config.toml
encoder_padding_mode = "reflect"
encoder_depths = [2, 4, 4]
fusion = "prefix"
fusion_encoder_norm = "rmsnorm"
fusion_encoder_head_dim = 48
fusion_encoder_connector = "linear"
learning_rate = 0.017
momentum = 0.95
adamw_lr_other_params = 0.0011
Rows from block 4 of the image encoder of a small model that answers yes/no questions on an image's attributes, named by matrix and row number. Rows with one number belong to one channel. Each number is 128 + 24 x the weight over its row's rms, rounded and kept within 0 to 255. All counts start at 0. Numbers have three digits each. After the name is the row's rms in percent of the matrix's.
Before each channel's rows are labels from the 100 images, of 14848, where the channel reaches its highest value: "top examples" is what is common among them. Only what is clearly more common there than usual is listed. The data: patchworks of several textures.
# convs0: expand 3x3 conv (encoder.blocks.4.convs.0.weight, 144x48x3x3, each kernel summed), inputs 0-47
# convs1: project pointwise conv (encoder.blocks.4.convs.1.weight, 48x144x1x1, transposed), outputs 0-47

top examples: rays; centre pattern: rays; triangles
convs0.132 144:115123114094116147180126109179100121137088152146166092148111143129127099130104111149173163139083134120117114148139134146079120131117139104106142
convs1.132 161:092132127134102116132136100128086116102116087125187154092115141128142079148172107149100142142148140109141159133117102123128143108116185125117150

top examples: rays; centre pattern: rays
convs0.77 085:102140135157166123099119131168108124177122147085129139126116107130123124162139099161087171152126111169160138141152156103139137155131123168146102
convs1.77 112:112094105087111176156128153134169115109139135118157091125101154117123127108154129145146070105102137091124131104091140117142136096131131106087139

top examples: brown; wood
convs0.130 124:157160155163123125130121140142133150115127128109148116158157094127210136120135108149187131102120147121115130108170104096142106117152138105152115
convs1.130 102:139117145150136143087145089106120056158107131153136131133098099145100131129108109133135146091133133171093106126139146148121108139132174167158141

top examples: speckled
convs0.35 132:104110097157099148198122153147147160118134133125095155176135121087133106118120136097106138154153144130107103119146122145107102091097111099126127
convs1.35 105:136135124151102129090123119152129134136148102166131118080113101122093141106103095130086134113107126157112149193124143145100138122139139194136116

top examples: black; triangles
convs0.7 105:145101136159101139138163124185156066129106133140144192127121143116140100127127128117115118151132153138126104143095158142095161109130105098149116
convs1.7 088:133145113096154108107113131092169115138090166108178115158111136134112105164082103158124120121113094114097109096108108132138099152102145108118113

top examples: orange; plain
convs0.16 096:111156108164123157170119122082127108152158150143167171088120150132103124106123086148136122110124115137067153117142109144154122137107147127159133
convs1.16 090:101084147144140093124124112120150158142152144137086112135123121126101109156131124045106127165091108137157128119116131156083141132119095131115116

top examples: rays
convs0.93 073:163172142147115132161109101110116108133129118110115084113077142112118098121135113122129149180113122142162134186165107099131112122144102136163114
convs1.93 077:100104136128122149122099135110114140135137101172142154147173106104140155145112137103093097120089116110086131095126162156122103086146101122079123

top examples: white
convs0.81 105:151135142117088106130102160122125158156109122131149107119095122137118144130151113131155078166140111124118105101143163173117148160188151140096156
convs1.81 107:143156079162154146161174106140116149135136121154094141148131116125116107150145149098080116113104113130137120145133104135157128096169167163092137

top examples: red; green
convs0.84 037:156149107134150177116125132139108131100088094186140127134120104130168135124135173130129135143115173132091160118109151123127129103069117114146140
convs1.84 145:120090115081090105146144157108170144111126162123124105164121139100151104081139105122139103166124130102115112171116099134158144111130152116109155

top examples: yellow
convs0.31 085:119106101161120138161097114091101171117131142126113095124131139153183110096110148135155129126154090114117138135141119118131065095130147130081131
convs1.31 080:112145120118123171092102159093125170155097137132152124118103100102106161135129085114117145128140129135132134141147154120126141151101060096086144

top examples: purple; plain
convs0.106 084:147131149110081086125095168149132125145150148115109080123146176158124157134091096126135122136102150155123121154148097096128094110107124146151153
convs1.106 090:129132147093116142061130130111125154126075113126130156122117118118100112148101127098121138095090125142134180136111123118131119096080115085144092

top examples: studded
convs0.139 102:090135106141130091177102149141148137132154151119104137106191142135135167124130148142121155120144114124145156111137127124120147169189162135163124
convs1.139 059:135099157130134158144140130135144088124106126188154142118114127131104134110083146151143125094121125142129085147096155150091129125078121098160165

top examples: dotted
convs0.103 065:124155120170094134141143147122135124096169133187140160143142092132136141086088123123135131161130140130126109121113131148116144127164079097164087
convs1.103 101:131042087111108131147110143092130125089115145096144107143111157107113129149154137144101106132150109122111121125132090116145136152106119097117171

top examples: plain
convs0.69 094:128103124131122139144170161127123115142176124136148088157154144171089147118133129110115135098135131113149129105133122130135130103155088199099170
convs1.69 063:117103134087105102085169151130118114172136103121144106087111121114158093164114111125125107116169102120167174116099112138134129116110112096115116

top examples: spiral; checkered
convs0.0 144:132172148131145114099095124105148136168146097155122151107154109117065144151092129112112133137161156141133172099139155097091119121155149128133130
convs1.0 166:137130102113158100140146098064117108135117093127110152083116125117127129162123139112111144153163095112089179118112095128125135105136173110150134

top examples: green; white; bubbly
convs0.131 109:099101136150105141124141140114155094115130145120113084186138141111147148091125121101102163117163175116118136143153079101122094126090139120116144
convs1.131 114:125117111148114142166158092121095124174154101186103136117126141140083136130135123136063121110143115165125110124142137150124098107129144161094139

top examples: yellow; white
convs0.38 113:126122073111114177150124154131117113125124139108073143098118122114153110128111138108117116120162153133176167141170125128149085127122139078126153
convs1.38 103:117119142151121158145144141107126127158099114137157110125112095132090170162153151141119197114115110112102109128131123112159194140119092145112130

top examples: plain; triangles
convs0.54 097:114149132133120084135141104146091173149134128099121144100112159118106159101126102153083122140145108148131120087172088134131097135142146179107121
convs1.54 067:106061133113107139143154160110135109104144127166093114115139158113151134150109133135148123109135160125123136162095131172146164081125127084153132

top examples: green; rays; wood
convs0.59 111:162128125155141152132142101155159099076103128161150169133108154112142120133159146161149136154149089121135085142151152092121110109117163095112125
convs1.59 114:130119154109130098131106107110109120110114152094098072106130109150116085133129129091112137152131170146190176126088129130143101142118133125136099

top examples: grid; honeycomb
convs0.27 119:162099100138201087127143121135143112134141115179094133118117120152086115088118155151124147087131124090138137117157128145124150142143137122150157
convs1.27 102:120140112123094125139126072070149149118176109113104180085082113102085112144132138124122135122133135136157143114123108145156146127104155135140135

top examples: speckled
convs0.73 147:124157136133139087158106162120149128126148126127142120139108119133121126125106140159148094112129084115126112115153142125100154188072102058121126
convs1.73 113:108104113123103099113175138123115085189128106097124127125104110077086147112081129128128133095134111151137098088110155132137133109149135111142117

top examples: yellow; speckled
convs0.26 103:136112103129155150131093138135093109163117125170118121094071107157108109166147132126122113104145106159170120128162129116081126131151136110165096
convs1.26 087:093087151125123121119156122112098136130163104128140160137107109077100168156119120149131118137100079111152171121142152111125113179156133147105131

top examples: purple; plain
convs0.19 093:091139121116120086109151147138112144078133155069124150127105135088129124146152126156137058135121135125147141154119123109167159127107132155137104
convs1.19 075:150109116150099129176112157131156110126103144168143118124154139140142132124079133165114148133162117151095088123093154180150109099106116115127155

top examples: cracked; speckled
convs0.79 112:119142112095134101082100168117150144122152097136129068132139112127114147157064094146157139109093126120121128115130116120132127177131102144151144
convs1.79 093:136112089122112114142102108126126103144136144066076117148116114100116091112134136115102135153136141126151149115119138147153167140111129085166070

top examples: studded
convs0.117 148:156131156129177143098104124140139147141133130140120138149147107111115178163089119110115130127151161207114130105163158098121116126134101104127113
convs1.117 130:126124090098148117131146096119108122145117123163112134104126098105129148128112183103134104089128130157091203141094129122111130148128137100112090

top examples: white; patches: five
convs0.20 095:150117136139110081144103133126162196124143126121100132150152117151116131087140127090141108078140118125172159142124097151137099117165118120114155
convs1.20 091:154158077103112123084137117152121121142135102150110124186167124137150095081115135133135128155124104138124121154136104148094110081136114133118087

top examples: blue; purple; plain; cloudy
convs0.110 093:136152139112145105098102172133128143149114142151132062085132101176142114174141114151167145111114126132151133121116132137122123075140144165126116
convs1.110 090:143102108121111148140113114159118126130133133114093144139152140088116115123040122145112082130107149097118123138128156168135149138115153082154149

top examples: blue; veined; speckled
convs0.86 137:126143128122124097096087145124148191131130125120126098150177083080137149167106134142125121109082154143121140140130104121176130121146110105123133
convs1.86 100:172121089145122138062086131135139125144120133115125109115122057148143091107094127131106132117123158149130144152121116114129133136099122085155098

top examples: black; rays
convs0.23 132:110144135139126094113105119136107163103098167150112194109155160099133126107143156162135114173126080122105096124116130107117086138102123123137118
convs1.23 147:132093162089143114116104108124089151145146104123112085102097115147138120163150124105105130121117174124189185149091121125129143122126142134136130

top examples: plaid; centre pattern: plaid
convs0.62 127:173101092136122134157102117102138118109128117126127137141149127096107141145112131056187123091139127148099134119084130165126146144099110122099138
convs1.62 115:159096073139103129130119122131136106100146118154164118126150166123128189113145105151164145129106151130151163151118139143166100127136108159091110

top examples: blue
convs0.94 111:155162120115166132111144108166117122132143139093126085104181107180145151130185131135080128126145163111146146131151103123149118126140119119112145
convs1.94 085:122120145133116119124120111161129144136086119167077150121081128108128092158076167139160100148135170147146131145094096110107120120129152144140105

top examples: white; green
convs0.100 091:154102135123084141160112145151160146121126139107144128123154115133120126114094105089150179136116150123119143151107148135130114064168125104177161
convs1.100 078:135124139152142123071171164074098135129157091134161128122138156121100164133114093157145143107118113113136134116153161150094106150102124120106110

top examples: plaid; scaly
convs0.12 126:137115116115071117145130136139157117095117143120136095172120130113172101123122121133169116150145110098123099159115109158168121130071131093111160
convs1.12 147:119144121132164124107100095102085072121130094134094161095094116144102161164134119154130150129155114136130147133118098165118109137162116152164124

top examples: black
convs0.98 105:090156114104117171096108140137172172140127133142144127127135146167110150051119130154168109128160134138118138138138126112126127102107116139093159
convs1.98 100:107150145108186095159162119097124114113147096098136123100116138172157132133121113122133136083139112133137131150144168132132124155085080121094113

top examples: blue; spotted
convs0.88 105:142107138127124133141117119164154092151088111132093141121177114130123149126145154120118153117098171110138127162109133115141148092176118188099155
convs1.88 101:137142110103132106116122122133127134142088123124139155124091125138116107127071102131112101152131120160176120082092103134089104172086128114149091

top examples: plain
convs0.118 046:147183128131131147140134095119160142108112115095105144171153109091105118130098140084162124113129147108126146138114109145148143171128147094129186
convs1.118 121:140098129108082128145154131101167155121176160118136103156111139090165118090125144146140107174135112096133128123114084155155155116112109103130134

top examples: orange; plain; striped; spiral
convs0.113 101:103103160113110137129165122098137076142139150150146112091127147158143147122145091107141118138152108150124153143137149091172164148176132123168148
convs1.113 097:143133116146108114117058106110133115122137122148122121134099106151105092150110106092097136127092133121092156157133121144101102106145098157139068

top examples: green; speckled; veined
convs0.74 138:107143160125087109105116129093143110158143126142178127130152119101145166089123119174119101085143131121129124172115126108124180119112089102137135
convs1.74 119:136128143143129125150125111127108134134076129105148132098125088119073135130113157114087171103116109113142138174095137089149179135160113124154115

top examples: honeycomb
convs0.10 170:113135132159131095070143122160132163101092140155131144166105121124132103147085110120137142127169143130133095119126124178151145125123103102116181
convs1.10 160:103167119119138145115150102081109104128129104165078148124091113164079130117094118128127131118087132122146126117106159165117147107154135090144153

top examples: dotted; studded; centre pattern: dotted
convs0.45 137:107106124115144139088163146105142149126092088136123180100154149108099117156150148124099096088109146180145148107146129114116155132148125158110142
convs1.45 103:121092072128127119152127118119135076111103148119144136113122140169110141139114148181114140174161116174145138154107110154116138119141121114180136

top examples: black; plain; rays
convs0.33 095:118129111131156107122142144132155134121101129116151128104090158160119163109170123147140143130162140087155051147136165092119094142130134159121127
convs1.33 087:099102141108123131109113090131111145111127121147118074110138088117117104154146132135072122163127108154131190141110117160137147084098121121131093

top examples: yellow; plain
convs0.85 086:142099136156080178131134157089123162084133130169112110097165127123083108083138103131123115143127131115122174164134129126140123147155132137113116
convs1.85 102:092145134150144092140086145103110169125154113134132132130079157125120140167155105092174132121119082140118139106164154125093089138128126137141108

top examples: spotted
convs0.3 116:159118119084127118116112122161096114177112135128116138109105178177100116127173139129096117119138149129137140165132148102139118108124104192130116
convs1.3 101:116116146094118186143165124114133116119129134118130094124118155132102147112104123111112121148104103119115126088074174124160153101112119108118066

top examples: rings
convs0.57 037:142159178102134104125175124140144119080103133151097119120134104117168107136141133128153163151149116145154149142147088157166106146114147085141123
convs1.57 118:122081102134107135148136177126174127088151119106142084144103120126141108082129134146160091139118128088100128138134117126146159145116126088088141

top examples: black
convs0.107 108:140110128143097136118120091115159124174096111133122113182132096120128152144166125121116128129111173116129111160137128139150121140178195143146158
convs1.107 122:130121148129145143143166139082105122166126111129167135084116123116108120146125100174142129089131102110110135119096119126149170154089091092159100

top examples: zigzag; striped
convs0.6 128:136113129147133150088118127115119126119143100104157137068160131112106154124109157069091140142158146142100141128085083102130145151138155105138142
convs1.6 125:106103146097115123122133136077135113114136089173099130098155096129140136099128149116131115142169093112109110084095101138165102084141150125145137

top examples: white
convs0.47 110:123168132137105146131162172127091111147144152103138125169136086133139131146119150081121121074151144160101141124136168149135170098157114126130114
convs1.47 092:137105156103144113086131125121128125123191090114128058094133128133134137163120097153132139160110152106158165144088143118130135123142147123098124

top examples: diamond; centre pattern: diamond
convs0.99 166:153133146105116148117105131090177138127146114127067149149141105125112172139118132091115110130146134184150103111148155118182133130125105140162121
convs1.99 134:151150151122109145144184108119118101112151116105132142079114146136141082139139140123103120113137142084088149117085132096129138110123176172125105

top examples: blue; white; plain; centre pattern: plain
convs0.29 094:138154104090102084144094158135085137130132131095146171102109140131098124125160139158127143136128119134147147098095157130120135172097137173160148
convs1.29 103:131096117152139131159194103109145142143131135161125127116129134122140135118084122152088108133166131138104083134096133171173139102141138082121116

top examples: purple
convs0.123 043:118157153129138158045116099127090148175115136169116142147125116121107124140122109171118112124122134111119145117128145142131139069148145122119092
convs1.123 110:111074140098086123132123144121155138093132156104144104137119153118174129108152100167130133151123128091109114140120095181121121144118123082109162

top examples: wood
convs0.105 046:129118110166142138103153139137145154069137144118123166154117119136133122125076166107135119116167152170121148139132093156119152172091111096122131
convs1.105 128:135096130117082127155123147109163117091167133113126103146140119084157094095161140148126082159137129082129126138105085119160123114150149115145133

top examples: plain; centre pattern: plain
convs0.128 041:121150127098136166131156119108087148137149123104140206111186116122094162124120119131122115121111123153123130127076104109154133142151119132119093
convs1.128 098:111097127091085130132131136106171106104137129153130091143128130094141103114142137145150117179158117101109130120106095192117147094115126090128147

top examples: blue; purple; plain
convs0.39 081:113147085146138091158106105152136113138182130092128128103161128122159130127127109123115184160145145110140122142102151132101150164155129162166152
convs1.39 087:141076112111114107116160144109129147136120103168131149114122146164125123138085149140131097111103136133109099107122118179141136102087149078086148

top examples: plaid; triangles
convs0.135 169:151123118127117128132136086110143111113075117107145100140155155119084099156103166136136120151129134165120167118154131109115136130091166088104175
convs1.135 138:110107113113112125150135125094139105090075095135165145086126185100129139148107114159131133149140141123142168147161092148110117103161156120123127

top examples: yellow; plain; centre pattern: plain
convs0.48 073:136132165163157125141133107091079128124149136135143109097130120112148112113118081127107125126138081129138186098139157132165102132153119101118078
convs1.48 068:097148112136093114149107136103134161153156124136111117138050123125116161167150140084146130100121118134147102145166136120085132122171128128141112

top examples: bubbly; cracked; speckled
convs0.97 105:130135139148142156133117134139126128114137113167094163140168089104090154136101161144115155093126174148092139118177127128093129146125140152112081
convs1.97 089:132129103124118110145157083157091112137127147156094115108129057121093119127112131113106130134173114128097090138118114159129168143121137096130087

top examples: white; teal
convs0.83 102:141152129105125121134130149118101103135126122057140165092147109141144140134147144142172171112142087132106116113145184138124168131152124088125115
convs1.83 089:139111153126139139144131098141157137131155123180155091143109119104111139137099152149093078161144139099167128130085126133167120095125128115077130

top examples: blue; plain
convs0.4 133:107104137175117151171137100126130122127110148128158176136142080109119133112094158128123137147161189155111123121088126119134173104115125135151142
convs1.4 115:138163087110115116114128132141173108120135099133120150126094179136109117127066093132099122128084092117124094099141096132120090152123127109123111

top examples: green; veined
convs0.92 125:146088137107125102099145128168111146100149133137086116180131137135101115125108114070121159148111111125152121150139132123070096089117137142148108
convs1.92 122:100152089130150094160157140123113111149180098134093142100085169155110139140143137128121127085122119129164106134144108132137163149132154128085111

top examples: veined
convs0.91 130:154107119102144093119096146135161144121144087156111111125127110087092176119117136079125093121148127159136150114157128097165119146125126078141114
convs1.91 122:139104103149138053119138177145142126140125130141112143151165077157145161144148159118111149105134104151140140123155128120124128177128119105110097

top examples: green; plain
convs0.37 083:095140161148154162123099138128153095144089114107127100168130149092145135119126104131107147096130134137124126093157150121150090071079117149143121
convs1.37 072:123100129113090094175157109103113120139174121154111138153106150143088117158158152128060120119146084134102137159135113147134121152112134138128125

top examples: pink; cracked
convs0.2 102:152159120135155076085142119143088134112118124128126111098142092141146101136094111090124145095101144111118105158117128109118167182102139151120153
convs1.2 078:125162145102125142126132118124149142161185146158119109140114113102116098117089083090119138133116114106099131081130128181151131091102104103116124

top examples: cloudy
convs0.111 087:172156122172112146156102097160135183111141095103131118103127101147135097118114066117133127118093122152131146100137125141138140153087134131153124
convs1.111 086:079116153113135111121157129120153123133150171178114108184124136121120116128124170103128121162119162128126120137101112166110107113102100126082091

top examples: yellow; plain; centre pattern: plain
convs0.42 073:115079128131129157129082135087083148130088163151112158125133105116133134115114139095094114172121141143109138181133142098168149131150135127135147
convs1.42 080:122126149180134095151078137107113102119125091156116096127116111114113146176149080110122093105103103107145133095144147121097097113143120133110108

top examples: black; white; plain
convs0.75 044:117111155163119138152158149109189103088115137156151136127136145114126115118059169131153156136158156162137131142146128150140135147132141093122152
convs1.75 121:123097097075090109160134135131183135121143143129121078150114150084133119086145126152131104141130120082113101130123101144121144115133129101118172